config.toml
model = "image classifier"
dataset = "pictures of board games with random positions, seen at a slant"
image_size = 24
horizontal_flip = true
num_classes = 3
norm_position = "pre"
mlp_ratio = 4
parallel_block = false
conv_stem = true
steps = 10100
Rows from block 7 of a small image classifier, named by matrix and row number. Rows with one number belong to one neuron. Each number is 50 + 12 x the weight over its row's rms, rounded and kept within 0 to 99. All counts start at 0. After the name is the row's rms in percent of the matrix's.
Before each neuron's rows are labels from the 100 images, of 14976, where the neuron reaches its highest value: "peak on" is the class under the peak; "top examples" is what is common among them. Only what is clearly more common there than usual is listed. The data: pictures of board games with random positions, seen at a slant. In brackets: how many of the 100, against the usual share in percent.
# fc1: MLP up (model.blocks.7.mlp.fc1.weight, 512x128), inputs 0-42
# fc2: MLP down (model.blocks.7.mlp.fc2.weight, 128x512, transposed), outputs 0-42

peak on: table (83 vs 40.5)
top examples: first side has more (100 vs 44.2); nearly full (66 vs 34); stones on a line grid (50 vs 16.8)
fc1.304 088:61 24 50 59 70 61 55 54 44 43 37 24 55 50 58 27 19 56 69 53 41 47 56 51 51 40 45 49 58 60 58 35 50 51 51 64 48 50 52 43 47 51 25
fc2.304 077:44 60 58 44 45 43 47 45 55 50 56 84 49 38 51 73 85 45 39 42 70 48 52 40 53 52 53 43 45 43 44 46 42 51 53 38 35 53 47 55 40 52 69

peak on: board (90 vs 57)
top examples: first side has more (99 vs 44.2); nearly full (76 vs 34); digit grid (60 vs 16.4)
fc1.222 103:38 32 57 57 66 64 47 53 57 50 21 63 23 47 51 43 35 47 73 42 62 75 63 61 54 36 51 39 30 75 50 20 60 56 50 65 63 51 47 45 56 54 46
fc2.222 129:49 41 34 41 31 38 55 53 48 45 72 39 63 59 50 70 48 66 33 60 29 18 42 46 50 58 46 57 64 78 54 43 52 40 44 38 29 50 50 40 54 48 49

peak on: table (67 vs 40.5)
top examples: first side has more (88 vs 44.2); nearly empty (66 vs 34.3)
fc1.115 196:47 40 45 58 79 55 51 54 49 52 24 55 24 45 56 41 31 58 51 53 33 46 47 53 52 31 46 50 48 55 53 30 57 69 48 74 47 43 52 45 48 44 37
fc2.115 271:49 62 65 43 30 43 54 47 56 51 64 73 52 39 49 74 77 44 46 39 67 55 52 43 44 56 49 49 42 46 48 52 37 33 50 36 49 57 50 55 33 53 69

peak on: table (66 vs 40.5)
top examples: first side has more (100 vs 44.2); nearly full (73 vs 34); stones on a line grid (49 vs 16.8)
fc1.25 103:40 20 55 61 68 71 48 46 48 49 28 46 34 48 51 34 30 42 71 51 58 75 52 61 56 34 49 46 36 72 49 12 55 51 60 73 48 52 49 50 55 48 43
fc2.25 138:46 48 44 41 40 40 64 52 54 44 63 57 46 57 51 75 60 62 35 56 40 31 47 51 49 50 50 57 55 56 52 40 43 36 51 36 30 52 46 39 44 58 54

peak on: table (70 vs 40.5)
top examples: first side has more (100 vs 44.2); nearly full (92 vs 34); stones on a line grid (63 vs 16.8)
fc1.300 086:51 27 41 54 58 51 45 49 48 48 35 05 52 54 52 20 32 48 72 56 45 55 53 50 49 42 37 43 50 57 53 36 52 51 46 70 48 45 56 52 53 46 34
fc2.300 114:50 51 63 44 45 44 60 47 53 49 56 87 38 46 48 79 60 58 32 39 67 43 52 49 49 47 53 47 44 55 49 50 46 47 55 35 49 44 45 47 32 65 61

peak on: table (72 vs 40.5)
top examples: first side has more (96 vs 44.2); stones on a line grid (43 vs 16.8)
fc1.64 103:51 25 53 45 71 53 56 56 54 47 35 41 29 57 44 42 23 60 55 46 32 50 48 58 55 32 49 43 59 60 53 32 49 72 53 72 53 45 48 41 50 54 35
fc2.64 191:47 62 68 48 37 50 44 50 52 48 61 75 57 37 49 69 85 41 43 38 75 52 51 37 48 55 50 44 46 48 48 49 40 41 54 37 43 53 50 59 37 53 68

peak on: table (84 vs 40.5)
top examples: first side has more (98 vs 44.2); stones on a line grid (36 vs 16.8)
fc1.357 136:50 30 51 57 71 57 47 52 46 45 24 49 23 53 51 41 21 57 53 55 37 44 45 56 48 30 51 47 52 59 47 30 58 72 54 71 49 41 53 43 47 55 31
fc2.357 184:45 67 60 44 38 42 55 49 55 48 63 72 56 38 47 73 86 47 43 42 65 51 54 41 48 57 50 48 47 38 47 52 37 33 51 33 46 56 51 58 41 51 69

peak on: table (73 vs 40.5)
top examples: first side has more (100 vs 44.2)
fc1.464 128:52 17 56 56 74 63 51 47 45 52 21 49 28 49 53 43 17 53 54 47 47 59 48 56 54 28 50 48 49 68 47 26 56 64 52 66 50 49 52 45 41 51 30
fc2.464 137:41 64 52 44 41 40 56 46 54 44 68 64 58 44 44 71 85 51 40 50 55 44 53 38 50 55 48 52 45 46 46 53 41 29 51 25 34 54 52 52 45 52 66

peak on: table (78 vs 40.5)
top examples: first side has more (100 vs 44.2); nearly full (79 vs 34); stones on a line grid (58 vs 16.8)
fc1.395 090:60 29 47 54 58 58 50 56 49 47 35 18 51 50 64 21 26 56 73 54 34 44 51 58 50 33 39 49 57 52 66 38 56 60 43 62 47 48 55 33 36 48 25
fc2.395 155:45 57 63 43 42 48 49 46 53 48 59 91 55 39 43 76 86 43 34 41 69 51 54 33 50 53 49 45 44 42 45 47 48 56 55 45 43 49 53 57 42 56 67

peak on: table (81 vs 40.5)
top examples: first side has more (100 vs 44.2)
fc1.417 138:47 21 55 52 73 63 48 43 41 46 25 55 22 47 51 43 11 61 55 53 47 59 53 56 54 31 48 48 43 67 43 31 56 63 54 65 50 40 51 41 46 56 36
fc2.417 171:41 63 51 45 35 42 52 48 52 48 68 58 61 46 48 70 87 50 39 56 54 43 49 36 53 57 48 50 49 44 47 51 40 29 53 29 36 57 52 51 46 48 68

peak on: board (87 vs 57)
top examples: first side has more (98 vs 44.2); stones on a line grid (49 vs 16.8)
fc1.439 116:33 45 64 54 66 55 43 45 60 59 29 23 38 65 46 32 47 39 71 42 63 64 52 68 50 42 39 37 44 53 56 32 49 58 62 65 61 41 46 60 68 61 48
fc2.439 104:60 36 43 52 33 45 61 64 43 46 63 66 49 52 52 67 40 70 40 60 30 34 50 43 48 45 56 72 57 92 54 54 51 41 27 35 36 55 59 35 30 46 54

peak on: table (67 vs 40.5)
top examples: first side has more (100 vs 44.2); nearly full (76 vs 34); stones on a line grid (45 vs 16.8)
fc1.253 181:62 34 59 52 56 53 62 47 48 32 42 49 25 50 62 52 25 56 67 53 59 63 50 71 61 35 55 44 55 70 52 40 51 42 40 47 60 39 39 42 42 71 36
fc2.253 124:37 47 51 53 64 57 40 46 55 48 48 50 52 41 45 39 69 53 44 51 46 43 56 35 55 52 43 45 49 57 50 58 49 51 61 39 17 43 49 44 51 45 56

peak on: table (79 vs 40.5)
top examples: first side has more (100 vs 44.2); nearly full (74 vs 34); stones on a line grid (60 vs 16.8)
fc1.360 088:60 21 45 56 65 59 45 54 42 46 35 11 56 53 53 23 22 49 63 56 42 45 59 61 55 35 42 41 49 62 64 37 58 59 53 66 52 43 56 43 47 45 34
fc2.360 122:47 59 65 46 45 44 52 46 53 46 60 97 43 36 49 77 75 47 38 37 67 46 52 41 53 50 51 45 47 47 45 49 43 48 57 42 47 51 47 54 35 57 67

peak on: table (82 vs 40.5)
top examples: first side has more (98 vs 44.2); stones on a line grid (38 vs 16.8)
fc1.161 151:49 36 47 53 74 59 47 54 52 51 28 51 25 48 52 39 20 55 55 54 34 42 44 58 43 33 45 47 58 59 53 28 58 72 48 75 45 43 52 41 51 50 30
fc2.161 239:43 66 69 47 39 44 51 49 52 47 61 74 53 38 48 72 85 43 43 38 71 53 54 38 50 54 48 48 44 40 45 50 34 38 54 39 46 55 51 59 36 52 70

peak on: table (80 vs 40.5)
top examples: first side has more (100 vs 44.2); nearly full (67 vs 34); digit grid (54 vs 16.4)
fc1.196 104:55 20 44 61 62 55 54 53 47 53 38 23 42 62 51 25 23 50 70 51 39 44 52 63 55 39 45 49 51 57 63 37 53 58 47 58 51 51 49 34 44 46 23
fc2.196 194:39 63 74 46 47 48 48 45 54 42 54 86 53 37 45 67 83 49 30 38 69 49 56 34 52 52 46 43 45 42 43 46 37 53 61 47 42 49 51 57 33 58 68

peak on: table (89 vs 40.5)
top examples: first side has more (100 vs 44.2); nearly full (70 vs 34); stones on a line grid (57 vs 16.8)
fc1.107 074:58 21 43 62 67 64 47 54 51 47 32 10 56 51 63 38 33 56 65 58 32 49 50 50 56 40 48 41 52 58 59 31 59 50 45 70 52 49 44 49 46 49 28
fc2.107 065:44 59 61 39 38 45 53 48 51 48 63 88 47 49 46 73 66 48 34 36 73 50 58 49 48 55 45 49 46 36 52 51 45 43 53 39 46 53 50 53 35 64 66

peak on: board (87 vs 57)
top examples: first side has more (80 vs 44.2); digit grid (76 vs 16.4)
fc1.20 135:56 48 64 53 70 60 48 54 59 59 33 64 28 52 52 45 51 47 53 40 66 69 52 62 48 38 59 33 46 68 55 32 54 67 41 63 69 39 38 48 59 65 47
fc2.20 101:50 42 28 45 24 39 51 55 48 41 75 42 65 60 52 74 43 57 29 71 30 22 45 47 43 59 51 59 58 78 49 48 60 38 49 38 37 52 60 43 57 42 50

peak on: board (89 vs 57)
top examples: first side has more (98 vs 44.2); digit grid (59 vs 16.4)
fc1.443 110:52 47 65 52 61 64 50 55 52 50 35 57 21 51 63 41 49 44 65 44 66 70 49 62 61 42 62 35 50 75 54 31 61 59 45 69 66 38 42 43 56 60 49
fc2.443 087:47 27 31 48 30 45 55 52 54 46 67 48 68 60 46 73 46 61 31 58 26 21 48 46 42 53 49 56 60 94 53 42 48 41 46 36 31 47 58 38 49 43 55